config = dict(
    arch='vit',
    model='multi-label image tagger',
    dataset='made-up ball-and-stick molecule models',
    train_examples=195000,
    image_size=32,
    crop_scale_min=0.8,
    horizontal_flip=True,
    translate=0.06,
    cutout=0.25,
    norm='layernorm',
    norm_position='pre',
    activation='quick_gelu',
    mlp_ratio=4,
    head_dim=16,
    fused_qkv=False,
    bias='none',
    qk_norm=False,
    layer_scale_init=1.0,
    parallel_block=False,
    inner_norm=False,
    moe='soft',
    kv_group_size=2,
    num_experts=32,
    moe_every=2,
    expert_mlp_ratio=1,
    slots_per_expert=2,
    shared_expert=True,
    patch_size=[2, 2],
    layers=10,
    width=160,
    positions='sincos',
    pooling='mean',
    num_labels=13,
    mixing='mixup',
    residual_init='zero_last',
    optimizer='normuon',
    muon_scale='match_rms_adamw',
    lr=0.0021,
    momentum=0.95,
    nesterov=True,
    orthogonalizer='polar_express',
    adamw_lr_other_params=0.0017,
    grad_clip=3.0,
    gradient_noise=0.3,
    steps=9600,
    batch_size=128,
    epochs=6.3,
    lr_schedule='cosine',
    final_lr_fraction=0.1,
    warmup_steps=480,
    weight_decay=0.06,
    adamw_weight_decay_other_params=0.01,
)
Rows from expert 8 of block 5, named by matrix and row number. Rows with one number belong to one neuron. Each number is 128 + 24 x the weight over its row's rms, rounded and kept within 0 to 255. All counts start at 0. Numbers have three digits each. After the name is the row's rms in percent of the matrix's.
# up: expert up (model.blocks.5.mlp.up, 32x160x160), inputs 0-159
# down: expert down (model.blocks.5.mlp.down, 32x160x160, transposed), outputs 0-159
up.52 093:124151092140143104140155125138135133168152122152150139161118098137101138102137186148127125121158110137111150168142113166097152086138080092146092108131164097123143159122132091157148149126124122122125155121083094147160137123153113105109124096116120123132106062098146133122152132125138132133116159124180169096144128121122137111107148115171149127164090096144161114089171137140153147171132122146149089125110092114192108144117092105134100092127143126132129152128105148131159154107164116
down.52 106:130126089101100098113110137109139136181091125092129093132142126169107125087107141132094127132126106140152149130156150122146101134113115106120140059123112111163105124155117124145142144144144148164077125073089116152182152148092122135106135124143159133115147106100118117164128106153104157125146111093170152130132151125111111139128120148116120189169156115121094148165110154143159114127079136104080149126171136124150124116118183119100135153128110153121107190099132150115130134124117119
up.53 104:108170172129146128155120117120123105164169096068120123132149131128106120165096118116138134127140131123114148115139093137142132113170103129132122137124118142155109114149166117138122092147134150092127129123146147160100109160115198146148112159103126178168160140143076119156152124128156119128141094068157113119156206081129090120124127177106107111165157110106117130158116108099116117114110109104154107140147155122159137157140100141133157125093097126094130149135109131158152148121147130
down.53 105:114130137147080083142136107097116103122137112131167148095109067107107064169115081149117146143087141130203127147109104120122110097133127125118087089169154144125153157178127098114121095143102153174089133165146107117106152146118122130142144151156107125129142124105107122100094127114133179156144149129134136144172175138086120142146104110108120143088111139108106107100144152099106142140118120117112149133122154108092125124143122102119141126119158142113118149155119114120155111145160093
up.54 093:163129095106146100114085120110144159126175178134118111087156166144131157149124149130105163130110151152163181137098120148130133130185093155111120139123089126141141179109107160124161127125145128127139131139137157096159120162106093147111151121110122109141111098121130134127169119093149077144182132120107149136141090127094139071154134095143086136115125140149154158101183125130121156146148121101109095124109134113159082143168105144141122136122124129108130110177133107102141126130147111
down.54 106:145138159160113134139129135117116104164124136106129120160160142146126110109074103140101128145107109112146140090146091110141155134168108128121082128135143125130096116109151149157154128109132110126144117132148145107181141136093137126133175149125139126133097126101131123076112123096150150129165134187135126110086128114079131118104134145149139120114128111141155153131131102122169147159069122176151147141115165122142118136104127148121151171102129025136130171105103142127164124138092086
up.55 107:123137105126129138123111148149137145155110129139128078134100141095177174082102123144126116161140124141155139111159130087133090111122145106109117117127150103104120123150102121156147206136104161138110122110124102144131145095161150105107111138105116127096114150146118122108129143153110153161157093160115137141132105172103100136125116119099144123152123110128121132132098116099125127130123155089065063139109092185174139140179109098145152111076146108101095092119107143134125089137113132
down.55 093:108141149086134155135113115094110140145152170116101119145168133117143134133084120128136148166116129080123106154170082114131113087085125086131107130130110157130135123125172160125104133099128122140130102096165104133116142112134152123142142112101139137093108144110142136115159173113133125124085073087140095150136136109120136139105139125161194111119092137094130124105082142166132146111102131161134115124128172137142117073131152104131098109120092119102132128190096135101178141166129122
up.56 100:102178121156149099147150110117094150130154131119194129107147120131117157149109137099077168127097095094128120148157116151128076094127114114142146109154093129155131188142108100134152122158123122157167172128111128155113150082140142136099118115172127146143128106125114151143111095124125120158123121171167091067118156158158134099116110153137136110114153143107102114117101129144123108128155140131134101176091106102133111133179101106116132142110092127132111164110124107142105085134124152
down.56 092:091152117133087134121134136120118141116167156112095128073134130120095146153107108119151126140172086132093122146176146087114104109143097150118124132091121145190121115076112174132120143156101128147137126141138156103151103111112114106118118110156098099145143120123142175123147078127157131125123152119137143057101114106141081122087118143124125103123116129153104137121135127079063105129127168123130124116073101082114110139141087127129121131143125138101141120142106120116137121174171117
up.57 099:145124131112118147129121147122070128162160109129130150159144147132165114121127162150129080143107160136096151102154112135166181118132084128121104097149108090113116123135147103117107120118146117143174167088135122153106163133153146152113136089154112108119121113139145081123120147138155080150129103125114094163132138138144123123124106133139106153154163145135115088115146097162160102154137144112100098146130118173132077168087124121094169139142093130102103145075119124103141111076153096
down.57 088:178108158134114136166122176098096133154121120098112158129129153117065127112153134118088123125125126145124133151094146146157092145148110125126143175124145129115146100120108111159100133137148161152131129133095130156163149148138115126123129124156121124095154148088079123114119088088158162172175099094096145110121136121137104195113136128113125112103119150127164159144137124181118157118102167154120128100131147098141132102155128161163116118134150134152071135128097091127128138152165159
up.58 104:141107122110150137152134126105114172125106150183125080150158116103121131113111099132163091126100184134126123140145137191121097103151172105114131099164116153133125104146070129131143167174131151131122120178132126145137171138120082129150139134145164181148142083124111096119115131147118150139140101087152143120098122119143135140129107159121121098125137159164124143153107146118134113092107122112081137148184145141117142086125120184103112144125153124104144136111148098153110097111148151
down.58 094:137114147167137153126127135101155079158136105098119134158102169044101103159112147137167134124139142088168109116119127124130154149118166144166138145175088166113134113126102154123074120127077107109150181136097152084088112099137111115181136129179118134138118124108114117137126098136104106157096104151104136142115131135149138126136106085111122145142079125145145117111104142156152121145157128134120095152141139128135143143165132135102145167101107104130142095171129145121129106126130142
up.59 102:091116146083095155127127091110131112125128115143137091157169135120112146134140124124104160151118111138090093143091190134119126094114159122109117102156072116093159133101130086147109176131116093122133158075125132149104131130133163093161134084101136159119099126159112152101114124142071135122121079135151146109106131104140104096122097119130120143175183142154114120144108123111095136118144163111084129151130130128134122139143114083105147118156144089156137140121140076134127119168129132
down.59 088:114163103101170097157108135083158106135134105142080141124146115108123168091112126154151088129112094130143124111108072118115116139150095132111103142113090122133117147135127152141156129142105173112102139099121154092104155144171133112129103134088082103107128163112144090107105113161156169118120153117104125114143146096141140120142126155107130151113114127163128138101165148134073104157104132097164083161164142107123108131109116117146171136111133128171163165179140134126130114145083119
up.60 106:092162139167081122140114156064112147135114112092137089109128132126145181146104176092116140147098170101143107128145134137089136122183116140125068095135117105120111152154123107102104108125111128132149148117116154117105116134095080147081166096135100136149131125142132096121119134145089128130119153105084164136124106139140162129108120120111106141138110160116143109140120144115146174165147131067146099132115164131127132139096153110139150137156148110114131094138119110142153157171117081
down.60 095:130152120145106150114124066155103126138118147146137129183121143134094123088091079124112125137101165099135132120091140140148112115058156141078113131108114129112117112094150151093083146142120118131187119125101082126135158120137100131138120078151118129140141111149134085137152129118158096113093119120099086186126146097099118147151143096104156144081106132135110119139151115129156143137166117110131107155122134123108103121106169088133091130128075117133110107112136128110086143130120145
up.61 088:115161126093109136085133157150145141145135122134125121192114148177127158129121102104114140101103106146098136133145135154114151121143114170156177136131099151117128100165157143133114105104114112098122116111165120134112134147113119152089126110141145116106143183148084145085131115124138122121120118132154162135189072168075146196161110152124133110126133088134171151098131110141150120136099126149129138148115118170129133129120133109099176157129103134168107132123089113124119137155094085
down.61 100:142164108170118144143125158143110128135130117136099123124131127135162136114064105139131156104124136110103095117134091129090146162118136094101164109177091127146143177065154146122144117116125145103141127163147128109075107171173133108156078072125111162133138112114143141127138105124158147115146129109173138140142117129139175148120090109143126131095121122154150135128120154118102123113160120152133133107137083141120121137150141082177148122111171090118121128106125108161130111173097082
up.62 096:105111100110143084131149109126129153132142123117119132111092114123151129150171109150093115094107148139145119142132137130154133118124116100062154127084130153137115086128119114127113126082094111140089113121107118184127105136147147121128115167085150078153089125131115094119146089131117072109081133070105142135126124114161129152140136136106142141109137135116154113165160118137104128128114089162168146132122138141075113131143103173120092153159124132115129077103069140165126089127102126
down.62 104:117132087129145126112120153107103087106120136122139136132142131158128152102110077046094130173146078085152142117182151120135103120104143139133115105135137095118143165135114068114153134123097096122162110108145107145133116093178118118150160091121128103133120123159153117114099120125108105163148145141156123130098119118107111138115156084104163101126104101165115082103140137118096119143106125099171096154118145132096161140168084080146151113130137136124138137142148135144119127105160116
up.63 094:106137143170153145130057119127133098116130112138117128131119160117112145146142157122139171123129164112153129167122130176168118111139146117103104161178107129143170157101162093097097126147141133142138177084163143148119117139117161099163166115083118140104101114094095146135113095116175110110114104130122095145161116101133141098088139147120114126142174109098096149145128136143107084089131152133123169139102103121148122121135097205111134114101143137124132097129136144140117148131117113
down.63 096:087107165088144145152119142113157112145141183159126110103116108130161128124161124081124085110126155107163137107092078155120121113132149153106154091116126156137123123103124117147096105162154143080137116115166120098155067090132179133119122143143107157101109094141118120118117077160120098143160147125163139127135146156133138124197153186139118117118127132158151172134125146117159144106098130152136106109140113138127119106109113169129138124119156145098101131134131140105129086145109100
up.64 107:125140111137105128129150150114124158121150170120092104088100145088111161093105157116139130098110128122151136156152144133125168117130124093126138150131122149083110083099149109082152144099118105140120155125090127141081167106155122135129141077139108145122147149125122115108132151120136128096082113123142127088141105102132122144155169102122170093151114108166085146126102145088131158111159151091128112149148157090111123146148116165176149143137128159120159137122078150124103176174157154
down.64 093:117113118102140150098110121107122169167133084104098112138142150106149115139162137092130139121113159148143130129063166113106119104089140150102139121120097151138156103106125103143122093083093134082133119080135131115134144115159131120126128130132126123111136131108134121144180106104160145079142107121112172134120101168134125130091157127133126103157133129120142130113124153150155181125111144070134111178099172162101116108172177126095119096116136086182101130132131092093127112123123115
up.65 109:119145176143101154131126127146105095135167140113120143096130128154149102142189136144136139102176112148088133188096130099112096133137139135144124185077178106126147133109131138147132164124131138165136064118117139162160150094136165104133126141133119164146135164069140116118096114099162148090119125104124106142106115127160104117151122115109132122121145147118123164106109130131156141106115129078145121143126125137120119150112138178112165146122120115077187139139103131153135099104097150
down.65 107:145092179144080121124096102090136130122135158109122151136136103095135153110137129122094138096174124118144129165122133101125107151157107114148140140080112088139132145156101127116131143099145095118173165103137123166096131158139162124116154122158150130182136122145161120133124109077168153126140171084139219145135126134109099091089131104121145122174089128135143123140129122127133159112104110126098154113141138132143125107132181121088139076128126116170120132107125126132141150145106139
up.66 103:135146135128138144173126165136103139137105160065087128107148126106158110097156129130133145121104141125150106091163149166126126131166143130122138135086120134127107111150140111122156121128136101166110111086135122129167138102147135103164080093139140179095087139091104144132132148104154105093180123138140115131106139163109111108141154180120088157109111120166144109146129137140107125118152090126150129088108111123128133134143112102179144178090099119090174109123134157134076121104132106
down.66 082:147126154133137142125106138162128145127137134101142132096162133118135138117112116101135166128113176151104177106119138130096176144113142151082111115127129129149093108126142079133159163109156171100113164136049121151133115119104158125110130104141138119133130107182123127125146157124130139156083146089133156156126145156136101120109170155127107124089111192154093158122121105128129096163143121091137109151143130107111171114154097153130132124122168131149133146148148085130146184134169105
up.67 108:137149152148127163107130118134140126107132112097142116156119130117110126140130141089127123150143150128129157125093153179148102125130160176099117141119151116117148094145140124102085165131147110148137125134133138072119096105116165133128093124151067160093135088153136142133104170132092130130109148107151134151118171108122123187081112116101142098139086149102110119131156128162127119106111156160142167152102113099124149122144097098143092078061104148125132093157111144101104167112159130
down.67 103:150161141102113089150128162151109137148124126119092120105154109111119142101172136181110105081124130147176103124142123139085111131099091180136143149157137120125097184123131097119112137136161145129121143118103097103146124160153142150132111120145155162120134159177097117081137112132148114131086116104126176153175137109095129117102147127138128124088084162154102104114140111133139145114158130127120151087112149146112180108122159161154093150133184096151094151138129151116110126115131132
up.68 098:115143115140171125104115119134130156155151122113137141131099143131073135129123152131111141126150130128125093119102143103106122124119124139108129124107164104140151127101120079076102150111134106148085132172128109089153149082131196144169156161151150134095137152137167080100111136159104095113149102112161127152131108143140121128096177133130093159106138104056100152114120126130117131172100136140126162094141113136131159124141101133118125098105075156102118163122118153180108130161142123
down.68 095:113113157102106132112175150110131134124122087116121138176165141116158166157167135118090132095154099125090140150095129098097125114107105170138123099109126148114141154119118107104089120115149162138141170112108096151102173106167140134127139102109119068141146130133140133132131179135089096149111112112090146123127129103104105135120153132154119141165156106158123085102125103151140153151156117131079155112109141152118117136099096160123122111171147070141093108170111132088128156130116152
up.69 098:166144148105135123107119145147145124117137109171114139113123113119118131170164142133149114135118118101126130145079146154162115161144057136110097091112154130135163138169120133088133133157117123104145116120121117153169150156119124127094079136089101144174108110082138160151148072121144111134174146160129103101154139089127129130127127135089131140120156148128121128161155115140125142087095118149076135169123180097107165157133133117105118104126183100112143113120178121113120097142142135
down.69 100:104096126107134123130156086101095150138156114106121120153066117093131136151137103103140129159119139113130133116098092146100129149157100158129145126143150118151107142113150114166108141159175089143131085133101134096103131145151073071146107189104166177120090161111185136132111133098113124112110119173155128128149121149160098131133146124106136133130112136139100104128137105136101095133122105136169180140114182119117145141172094105125100131108144120143117140121153150111138086137140138
up.70 103:114126100124136134108131122107112098108118121135168142129123127059139151131139108125125157131114163129104149126139162107108158142113154135114160176103173177106136141171135152129078127156109131155090134185096123152127171164105117093119146099105161110137177117120113116116123103148139146115113134128100161115083072102125169104174160068118128089146102159147112155115135131120128119131142139087107146102119132125095147127104137138088147110127117136109097164136101180122110129145120129
down.70 096:132129140127144141107146141110117149142130141115146078098149170136157122074092132147118098121088178111144184145122130110139104130133110104101150099112143143088141104124128081122125133108091112075085145138115091128133103122133143108130119121130121112092150082115140137118146141115126158101143126128072111171121174096145147084129148128096170122140129102132155124099145103094118159130123086133165129145121162168111186087144124091119150124135123073154160116132129112145133158116162154
up.71 103:154134091138134130136110144154141153137123133152153135181159107052159116113137151150146112174147115118093106183133101118107095137138114156138127143109165146131102143144136143134122134109132084129116142121086114104130114111155162144161086091172103169125163137103099160102092104138155169148175128117102143109143122085154120122152141160126144097121125147118101105139101111099095159162131111141103179127175145146162111129101161148136153143133120121120132139126126106086114108127106090
down.71 111:149143147145166127127131135140125129137144168110147152129148149148103155130074098114154118112123135108121163112144201162145140102148092120118122136150154157131096115153169121102100080167129103116137156109122128144141134133150129161116144141135157124115162117145132160081110142112122152119145129117117124125154148082145113103138087111180143156111098108101103161125147158142159141147124109138112094123091111095167130098117106157132123121064130134102145063179115138124124173139106177
up.72 097:156122134122094144115084130111103140127171115135107172124155138108082136098162134130140096085130109116091132182076193130112131103121136081156159116136123126126122124110115143133150160105111130169153122099104096085150121092103126139153132125138115120152135112144173134111144142138107138155149159118143146119153133163122131170171172128147104121135118171125122111063134137132082175132152150119083121145111133102125120116109142104150127126143157102160109138080163135111140118177116150
down.72 096:143144123143160171102133133101119156110131124147158117160126127092116131107139143128131154131112130091168121160150125113133103133148119156156166118113130151137135143079069121133105107127136151125110148098150126153144169147098125178123116096120133144132133136103127116182131118163110137083113132121183143135108104193159156116140154159142123076158124116113160148081143166116126103136121122075124095075155118158129149140124115114073185150136095106128158147104150121156124141102116114
up.73 096:145134111127153148098099155116101115144091151088126133144132119142127070125131152138150088072124082130110135169185151102092125108093110150144134136166158119121104121118143122115108124100170145100154119152127144132104102116115089110106131132098083136114172143126088195108163088146129139149137138135158169118150115147086132122101107145131108114110154129152097107157126133132117126131092144139107101123153105121134137149126170141103137142139125112117166125186148114143133141111182071
down.73 113:140152135147155110124161154144128115156086149069113122100099116122112113102149098127134116154178119140161154100110107133104149076116116137115121130093136139132126098119153159132146133156112092167153125095151176129166104158138130130120138135110195107146132118146118123110121108163134112113142135125089167131115117141105149115120115136108141161152078122114107138163123128084158119139110151115141158146114109106134142120183177159147124179135151108079153141127079136089170133110170099
up.74 099:111130137124123113114121108186134136129137078130136125109119128159118171046088179107092158133121133106119138114129121160119105163123099177125152159142132115111125115132120132147122162109144108113099119148143130133128136160106116111081137082107150134156134136135157146132102115121114123139105138117174120201110139135150112162129122158138097128111147142139151180129152168154165113138144150087141145136092129137114124134121137115096125115122145094115160122157163165107100146105158211
down.74 101:114105088076147161125101117119139117106139097124105095137115137098147130165180089109109125149128105125125158147137179178162120134123134095136108163105088145085147110143098121108157104143112183122118103125116165131127144141092166144121130122109139144147157139150159157160132108119139128163133128133109120101113120104123143134097148176103154082099103142152154085124151093116143098145144108122133096137134089128114138129120104179105109124181155118103112136141121165131091166093139083
up.75 110:132163097128066106140097099138133141100149129127144103127142125128140129111103131129149125148133098174154126145138125138160097111141103080147144117161123166110164106127112083169109110138128111140138110139158171124106136153124120115112114145097163121100097137112082081165114168127127184129094088115132100137135135116140100154166157116185138120130089170161103149124102148143112107092117116142093108097136155139126117170142136131137111135105176134144147134152063147116137150108137086
down.75 087:103146124101145121137125114144077140121158179131109133136121085127111134118097109095091115101077119100087111172158122128136120101114137095125127094126127085108136139144145134132097101143112119144113134134093137154113123073128114111126130147121126171138154163110160150124142132122124161169101112125161204123117144138101145128104147123102140123087112146143167121098118144153114083208130147087112125159120113149130134118103139140141108138124176082176107085159139135104112136150131140
up.76 104:110121153149136176144153112118071143112109170130112086134122132146150145168169091141136117128136171166060105132148099146079096112117127094122154134129121149162138137134166137152109108086114134143122142111114162106120103173123125144123127147116177129079108135147152132107151133148099113154099102113115118116134139146102154178126155141082098162156174174144123096083120110116149126136116082091120126132109123145097116177136150073156145124132134104140137139115112127134139127117140127
down.76 104:110174115130123138100101154141130134151139129118087105122117112097137110126107149093169141149118126098159131115114120145130105137117143110098126099116120144146084154099107141121172131134113131073112136174153091172135128130104128089115124171124129097128125137126120095092109135128094136134110135157171155117128103120144137099154160124135146145087151186132176082110156126160111116166160129133172160101145090164128160114108144106135174095145097111071098122151169141138111098147115098
up.77 097:133091108126131104086163120182138122114141127091151125167148118150093158138119125132140134148204097161133111122133085152144164131107165115087181143128109146109139094148082112136142116170119108126137141095129084129116173087145159144146115133132149136139133126098119089111162135103137163139103104106123161117133142082102139095110125115128122169111112111128127127094125084137121089172119130160161132140093140109127118113165149091157127106109169127114113106139174093117129118158122130
down.77 102:131090172132128151169148094145105118128083121123109122113150112082145091090127123131128103134130106139109104157115076139120122118140126114141139118114100136142146137172092143117118121152189149147125150090151119159116173088091129131137131084152155115100110103136152171121122072105139169146132151099127126138116135117146120099132140144113085149113134124133140131119132135129211126140119104142173140161125134185156152126137102133177159119088142172133101101091143140107102129098133106
up.78 100:165134090102106154133112121142173073157169115123133109106152162135108113131152125149110121137137170144135147105130101116154087142100092139143141194086116106103130129079129125117120129119147108144108131129162150161122089104127131117160091128151148079097140110138160143104125138092147142142071180092156166131097123151097128118119103149160116119124113094182166119124080149124154130122121165109131166103124157127144116149133135101161161113115125129133119095130132111152101104129121165
down.78 099:135128166144132151163129109121068128154149123092126086101168142085153149122128178137123128115127123124079119132106146093133147091092119112104157112125145144140178146090115132113131163141201141116145100113132162100117107105131074125076128126095133101155143158154126184144110162092108162126162121147139119117134134117116180130125108102133150107136080141132106115156119142165149154162156126132111138119154104129147144125144154153177137121110145163120128132118151108147100143094118113
up.79 105:146100149146159163144102150167124142126162096146099138096098120107106135077195131116120140124167130102145137149101164081138146110136139104113080149127106113135136154158105142117132103150113116151122099131145153118076135158114162138137135081156095158113137110096137106151129132103144093105155106170142142097155137128149115088093109102133141179114098135125105087136149162079140174132137152111112129129117128109170144143179111128140157146139119099142187132145141152123149141124128122
down.79 107:114103113152130144136121143117116143155110173112094108133122153102130158121150132118166089099147128133108086143134109130104126119135095100133113129154137139103160112143139111126106148153125150124113117123182126156093138116149143090129111159100130121068094093078160126124106092126173139128151093151134133109103145163116141132121135064126104131151169137142141189128104124129121116110134111109086142138115093124115184169108130129101102120095183141167122168150101151174156175115138116
up.80 096:122147116125114155125153080117135154079127083114146135082138121114108121140150146154146140153148094113105117173114123141136124156105100083145110118106103098151089141058156107101117155187105114163112139119094140113127124144100180155129100146162136127107091096139131104147183143106129110178085115147137122124119112145115097116125099101119101131125129112121118155132130146157138161120141154137123139129167121119134091150076125162079178102130096099121111156126153139096136111134116143
down.80 089:163139140212158187132120171134117157127123135072078113109137140134120108138149094136160120173107109118137087125142135155143154141104128140130094123138064117105111079122104124157137118116122104105120145124148157124133116086151146140143151088085151185118076148111119138128126129113100127111125110137159090131140113134087152112154138138127109116098131133104123145117148128148111114141131106150155181088118122134115109115155154143134095163134138120134119164110054145135152133135132134
up.81 100:127124145121134136123150112121127144152129166083131163130131183082158139102077125113110114127064142149098133141151134144144107149120129121126156117153093126116139115137114099121091137141182121172092098138082117147089127180124150141128151121122141133096127129116148142163169074138110098107126102130172139135137151122128091133120106144138120135124131125120085090149112089098124137139193125139132131140105144138140132100144121124107119154068171115155133126192160176139150139148095131
down.81 093:150123133153105140137145112121134110163107131143121111146131057128144181116100110099125122129104150098145118129100143125164149109130177143131116096155127124116131107103074105155137147131133169109121139157110111149113113116151079132167105158145131089147094150129152100106104168118118129161166163139121124151111140121177126116144124166162129142150120120131133142190133148133082111134138118128100144109162150088072103097092143139111163147096105117102186138128122174116103118163105121
up.82 099:152112128143078140136141143107092145138094126151111133109126109147176123144096101134121166111152072182075105140135127129120119073114130158142150154183131127168153111135138160161071098143173140152149100157123168111160126095158134099103129128125156104138126164090128129133101145141127126102128129144133102128107136133123126148135132097107137131144126120129119200086129152148115133149139126132176155143119117135138131138093097176116142134157082169139127153130105134115109123110072132
down.82 104:094108110116124132143151107142154177167153124141109135119093132118132121140150149153129161113112127061154100115165159120125144112149115101109120129182174146147145161166090100153132126137129114111147110128096136173105114174186126101116171159155131132151140087122128138083130121125154150117148150134110124070134079148167122119141124096130138166141137111102091164097142104127124136101122128123109089124131130138090138112159140155112155120128111168171149136107134114148127084133076124
up.83 100:130124159125113120174157149099112162137117165134129086155114122088124122066138144112124109112152103102151186155167094112092123119124138162122104114140122117143119126084126097114169124167104124142135104146123155081115108137101114134122163118145084090127116162090123145118110114064153153105129149131110139147133120095100153160128110091174137148100109118155149113136143106163132193134112160146129124107122121142175148142098152151148124127143136120146167122154127148102118123108073149
down.83 093:106156093097145124161124143126097097074165116114144120124147122157114161092137127136150107111090117152107119109104140126126154149105100110173136145111123178131124147098104122148142145118121159084116122083134135133110155123064150111113109161138148097107142132158125123122174161138165118121153139126100135143119147158096113081144142124142121172138108169139148143135168089128120145096120150110110153121104136156125115126112134109116139151131132151193151109164173123156070090120079157
up.84 101:162125140142168086115144119098147103077125124112144146095115180091085128158086151107095126106161116159117109154128125133103125169143146107122213111123127117152130149154104141140171126112162139103143125145153141121115116130156110163127139125121119127149095124154114089170103125114112189120165127142113103158128132124143097153140117167102161106133134122144128070112153168092132133149125113098113080135148135161142097133134115128139070147153169140117132169125127103149118123130130138
down.84 101:127154159088114151152122162161114098139110141122101110115103174126100149143117164144150125125135105116112128140135120147114159158192147140117137153139164143141096114163172110132133140099124123137068111111138141154100121147106165127134114124116119112102129136121112153115125107187114160146124111126093179154156134107173156170127103123134148114152138117136118131132133100116121154169140117102155107118115098120125157086074126144133141150189118142079103123131132100114168100102092062
up.85 098:161095177124151124122129133156133132168147144153088130153078110105120123100114140185128152117152097129125144135158140104111151120127112137082087164140133120143148137141136145117121141090155149095135127112120128155106133127071106154177164090128151139106145084113103103161114137128099120117105131134132134141119082101110135102129147073145132102137151148152172137112125124173114104069158143135101150126099115085133169118158127147138076138140104138143139135131155131148115062114158110
down.85 097:160143103147148103124112165083146097149159145100158092133121127182144098138114127132069135160119123133106129156143130159169102163157096118144157133123136121093104143153143100135104125100141117075125077100161143133132138149139135120126144152126129093120116145146118137157146162156146137104117194124130095137099095143069146128123122161127118119117116130147151115136129180118127104202100117128151149101104144107152168107131101135118131129155121085142136133090130131095134108123144183
up.86 097:097138166099084129176131154103126122131108103124151112120089135146107121156147098145111103146135124118114125167132178104129101131146167145147125158165155164136136107106148104147102115108083133138122174149102138109139135071080091108133168101075167116136109116121105102133099178127186128160140162150117127107147126134127092158129137149165144138083106124113121113123158125117113094110139150144142135135141124101150153107173119166157103123092128112137156162130097146133136096104143164
down.86 098:149132123085099143110131132130086112110101148110095150148091070135140152108129155125138135126161136135125094107023133117110120143137087108094107143135126136115115127175152107115145171115131114126124134114120118095094104176126082155141156128116090152124132106125123166118160125081129148092103139150151116089101126129120115098154127150139103135113144126140107132112121145139140118084122128076136137150140124100137070097091124151120116087169123133115115148143146108121107178121087114
up.87 099:146087159141152156117072157113090131130168158183139147145131185120124109112149138147101111102148121134114146136142204128124142090154128145131085151165154116142106174125148155126148127118154157130142110125173124126144127117116149111134112117106140100124080103118114147133117138171098122121115137118108140140117176099103133143159135139148095128088149147141158148153127149091159143093114124147073136175135135101140119143145150077126176116158142146101096141151149143108118119173130126
down.87 107:140125115154114139135152146163113149111141120137134150136119139140145104138133127103162107147086111128142082115147149159120125107117122128139115089155132161122153126138148163070149105128106111127084103104111103137145159174105172110212145123113076099176161125194109115154075186149122110125113150157158128155094169115125112162128132116102127134131107116132107092099112108110129118153104132135108116111123133154124106165127128109127116156135159132158106113137141094097129081106139097
up.88 105:083113171128148148122127146144147094158149147108090145160142160150132137112111139135146113127113134140131116123122097164136133163109129179127168102128115115079130148105110126126102135131112107110100090135178118132117134101119128098146123107103152115126118097093109080154133146080160105086133178112107163137087140116091129174104114163127147127073123105141135116134166145113123094070138114148126176116131127107136133170174117139140110165114115135110124110119091079081155112117115155
down.88 092:141142105144108142088090156083142142129131156134080142126143114138145101124122106132130115127129144130122128148128169122178169084128122131117087138139170145119088094120157117146131101115122136135137135069139114163114149108126122126159124095160135142098174127078100115129125141156118139127085136117115134115130084141115148109170161159130164142098157100135150154135116168180127158143139122127129112118134082110125132108120130130129134113139138159067104125093092097126064095075097086
up.89 094:139157151122105135131084177168138150102151123109162122096165148109138128119107122153191149172112178141146130148121179164160152107150127087136154129132145091121150155121133107132132163115160137110131120111194129171101124070149125100147152090119143139115120130121104141131162152119155114149102092126152109139133160153170129143114099127109116134093123160105148173089146142149133100144136114122150114119141167117163139144143155107093102170123137116110135133137144164151117118171158120
down.89 097:178119157109107131169166125142122147136111106111120126139179153123118128152129166106127134141129106141122150116151124085129150142146127126142143177119123138097126154164138124107147113097137149139170180112146135166131159137112158082138117124118135116152108181087170150110128129128123094114136125094096132114112089131101114123140135119136174106156077105159118118158145148129110117120164107124138134076042138090100082124103127105104125093158118096132151126125176148168122112146133121
up.90 100:131072141093151135120143125102131101144111090143119127143095122155148153141090118107146116133117096148101127163146125112116131166125109104120190113152112119150092093113119098157121081092096128108124107165128119128134100087133077108149153140136132114129100118125141089154103143122109153109170070136145122149144179090152129177133097111101104114151115107152170151147141108105141154154083126128106148173136116119151125126115101114178117145120103112145122117102160120149163170143089126
down.90 101:157084136108117175154098126127100096115160126175147109112161115109135134131140107111129160182098107149170154115171154161067093145128088190122108171157132134093128135134144142154102141154137134113153106156122097090173149167129088123146110121096130117101116134158120137137122105148145126123152139151161102153125108098085134104139112122120100108104125146119131089165121152106130165122127132165129113130110141083124155158053132132141135126117119114122131108141104094144148109131132116
up.91 100:152139115104178098110149147138112082156163123128146133161166105141143127152141157168123134122134123139099157137122181065179133106188176139136146137129110149180174134146114133129114086169108131172156095110112126130162133120114118126139136168105112121094160135103122118166115111155101123133151131105127123143107125156157134146125104102152158125137120126121171125106092108111139130127118148134108123123120063121138181076104092129084125143132127158130108130130107109104146112145153156
down.91 100:158154143105157112103089126114136147149126089093105143103172113134174123121138152135136124158094134105129095113130098149083133110116091120116115137146105128138091095106103133143087134173136125111102101125110116137128118099139158144148107163111158128125102137109117120156168115134110112143139140111155151137101142124174130130128159125130184114141127130142135144150099136132112124150097130156076175083149109111132135096127069149158117163139155094115108165084145137073095111205134126
up.92 106:110148137139163139129130171131105161125129144136147105130148105129115121149108101112125136100143105150138111147083131119156094113132143133120181122134122109118143174148096136118067144158139152111114177124128115139109156165144130097126158121103145158129164108111134115086139079170120136158118145104114077165147149118082106117104094187143141120110097188118122142137132103131081179157121072120098144161106109117140136165119183142094094119145130115125135139123115142146147153148107123
down.92 097:161111093091101139159115133120095140110138141142153105134106134148069170080130144171121159141163138123094100150085135135171142119085059135106152144170102147140103107123122166156126119161123136121160132135163139116107184146123107120086164153118134110113118133122081164137149128128115100129126148125097092137107135140124117142157114157071133099134166096146109088145092117118145140126112115107135131139153101122151136106111116116114142109132116096153116147144104126118102155094117067